From a checkpoint of a small spectrogram FSQ autoencoder.
Model: 6.39M parameters, log mel input, encoder activation quick_gelu, encoder moe top_k, encoder num experts 4, encoder patch size [8, 8], decoder activation leaky_relu.
Data: trained on chords played on synthesised instruments, 52083 training examples, 43.6 epochs.
Rows from block 3 of the encoder, named by matrix and row number. Rows with one number belong to one attention dimension. Each number is 200 + 20 x the weight over its row's rms, rounded and kept within 0 to 999. All counts start at 0. After the name is the row's rms in percent of the matrix's.
# v: attention query, key and value (stacked) (encoder.blocks.3.attn.qkv.weight, 384x128, the v third), inputs 0-31
# proj: attention output (encoder.blocks.3.attn.proj.weight, 128x128, transposed), outputs 0-31
v.11,324,200,200,200,200,200,200,200,200,86,200,394,200,200,200,200,200,200,200,200,200,200,200,200,200,200,200,200,200,200,200,200,204
proj.11,343,200,200,200,200,200,200,200,200,373,200,64,200,200,200,200,200,200,200,200,200,200,200,200,200,200,200,200,200,200,200,200,200
v.33,290,200,193,200,200,200,200,200,200,200,200,200,200,200,200,200,200,200,200,200,210,200,200,200,200,200,200,200,200,200,200,201,200
proj.33,312,200,200,200,200,200,200,200,200,200,194,200,200,200,200,200,200,200,200,200,200,200,200,200,200,200,200,200,200,200,200,200,200
v.37,411,200,200,200,200,200,200,200,200,200,200,200,200,200,200,200,200,200,200,200,200,200,200,200,200,200,200,200,200,200,200,200,200
proj.37,562,200,198,200,200,200,200,200,200,200,202,200,200,200,200,200,200,200,200,200,200,200,200,200,200,200,200,200,200,200,200,200,200
v.42,371,200,200,200,200,200,200,200,200,200,200,203,200,200,200,200,200,200,200,200,200,200,200,200,200,200,200,200,200,199,200,200,195
proj.42,337,200,200,200,200,203,200,200,200,200,203,200,200,200,200,200,200,200,200,200,200,200,200,200,200,200,200,200,200,200,200,200,200
v.45,351,200,200,200,200,200,200,200,200,200,200,200,200,200,200,200,200,200,200,200,200,200,200,200,200,200,200,200,200,200,200,200,200
proj.45,322,200,200,200,200,200,200,200,200,200,203,213,201,200,200,201,200,200,200,200,200,200,200,200,200,200,200,200,200,200,200,200,200
v.56,309,200,200,200,200,200,200,200,200,200,426,200,200,200,200,200,200,200,200,201,204,200,200,200,200,200,200,200,200,200,200,200,200
proj.56,334,200,200,200,200,200,200,200,200,200,0,200,200,200,200,200,200,200,200,200,200,200,200,200,200,200,200,200,199,200,200,200,200
v.62,362,200,200,200,200,200,200,200,200,200,200,200,200,200,200,200,200,200,200,200,200,201,200,200,200,200,200,200,200,200,200,200,200
proj.62,372,200,200,200,200,200,200,200,200,200,216,200,200,200,200,200,200,200,200,200,200,200,200,200,200,200,200,200,200,206,200,200,200
v.96,243,200,198,200,189,200,200,200,200,156,151,203,200,200,200,200,200,200,200,200,206,200,200,152,200,200,200,200,200,200,200,200,200
proj.96,212,200,201,200,200,189,200,200,200,200,200,191,200,200,200,201,200,200,200,200,200,200,200,200,200,200,200,200,200,200,200,200,200
v.106,193,200,200,200,200,238,200,200,200,200,189,202,200,200,200,200,200,200,200,200,200,200,200,200,200,201,200,200,200,200,200,200,200
proj.106,292,200,200,200,200,200,200,200,200,217,200,161,200,200,191,206,200,200,200,200,200,200,200,200,200,200,200,202,200,200,200,200,200
v.108,348,200,200,200,200,201,200,200,200,200,201,200,200,200,200,200,200,200,200,200,200,200,200,200,200,200,200,200,200,200,200,200,200
proj.108,252,200,200,200,200,200,200,200,198,200,200,200,200,200,200,199,200,200,200,200,200,200,200,200,200,200,200,200,200,200,200,200,200
v.116,277,200,200,200,200,200,200,200,200,200,225,193,200,200,200,200,200,199,200,200,165,200,200,158,200,200,200,200,200,200,200,200,200
proj.116,099,221,200,200,200,200,200,200,200,119,62,233,200,200,200,225,200,200,200,200,200,200,200,200,200,200,200,200,200,200,200,200,200
v.118,212,200,200,200,200,200,194,200,200,147,200,308,200,200,200,200,200,200,200,200,190,200,200,176,200,200,200,200,200,200,200,200,193
proj.118,139,200,230,200,211,201,200,200,200,175,183,192,200,200,200,200,200,200,200,200,200,200,200,200,200,148,200,200,200,200,200,200,200
v.119,310,200,208,200,200,200,200,200,200,202,200,200,200,200,200,200,200,200,200,200,200,200,200,200,200,200,200,200,200,200,200,200,200
proj.119,245,200,196,200,200,248,200,200,200,200,200,200,200,200,200,200,200,200,200,200,200,200,200,200,200,200,200,200,197,200,200,200,200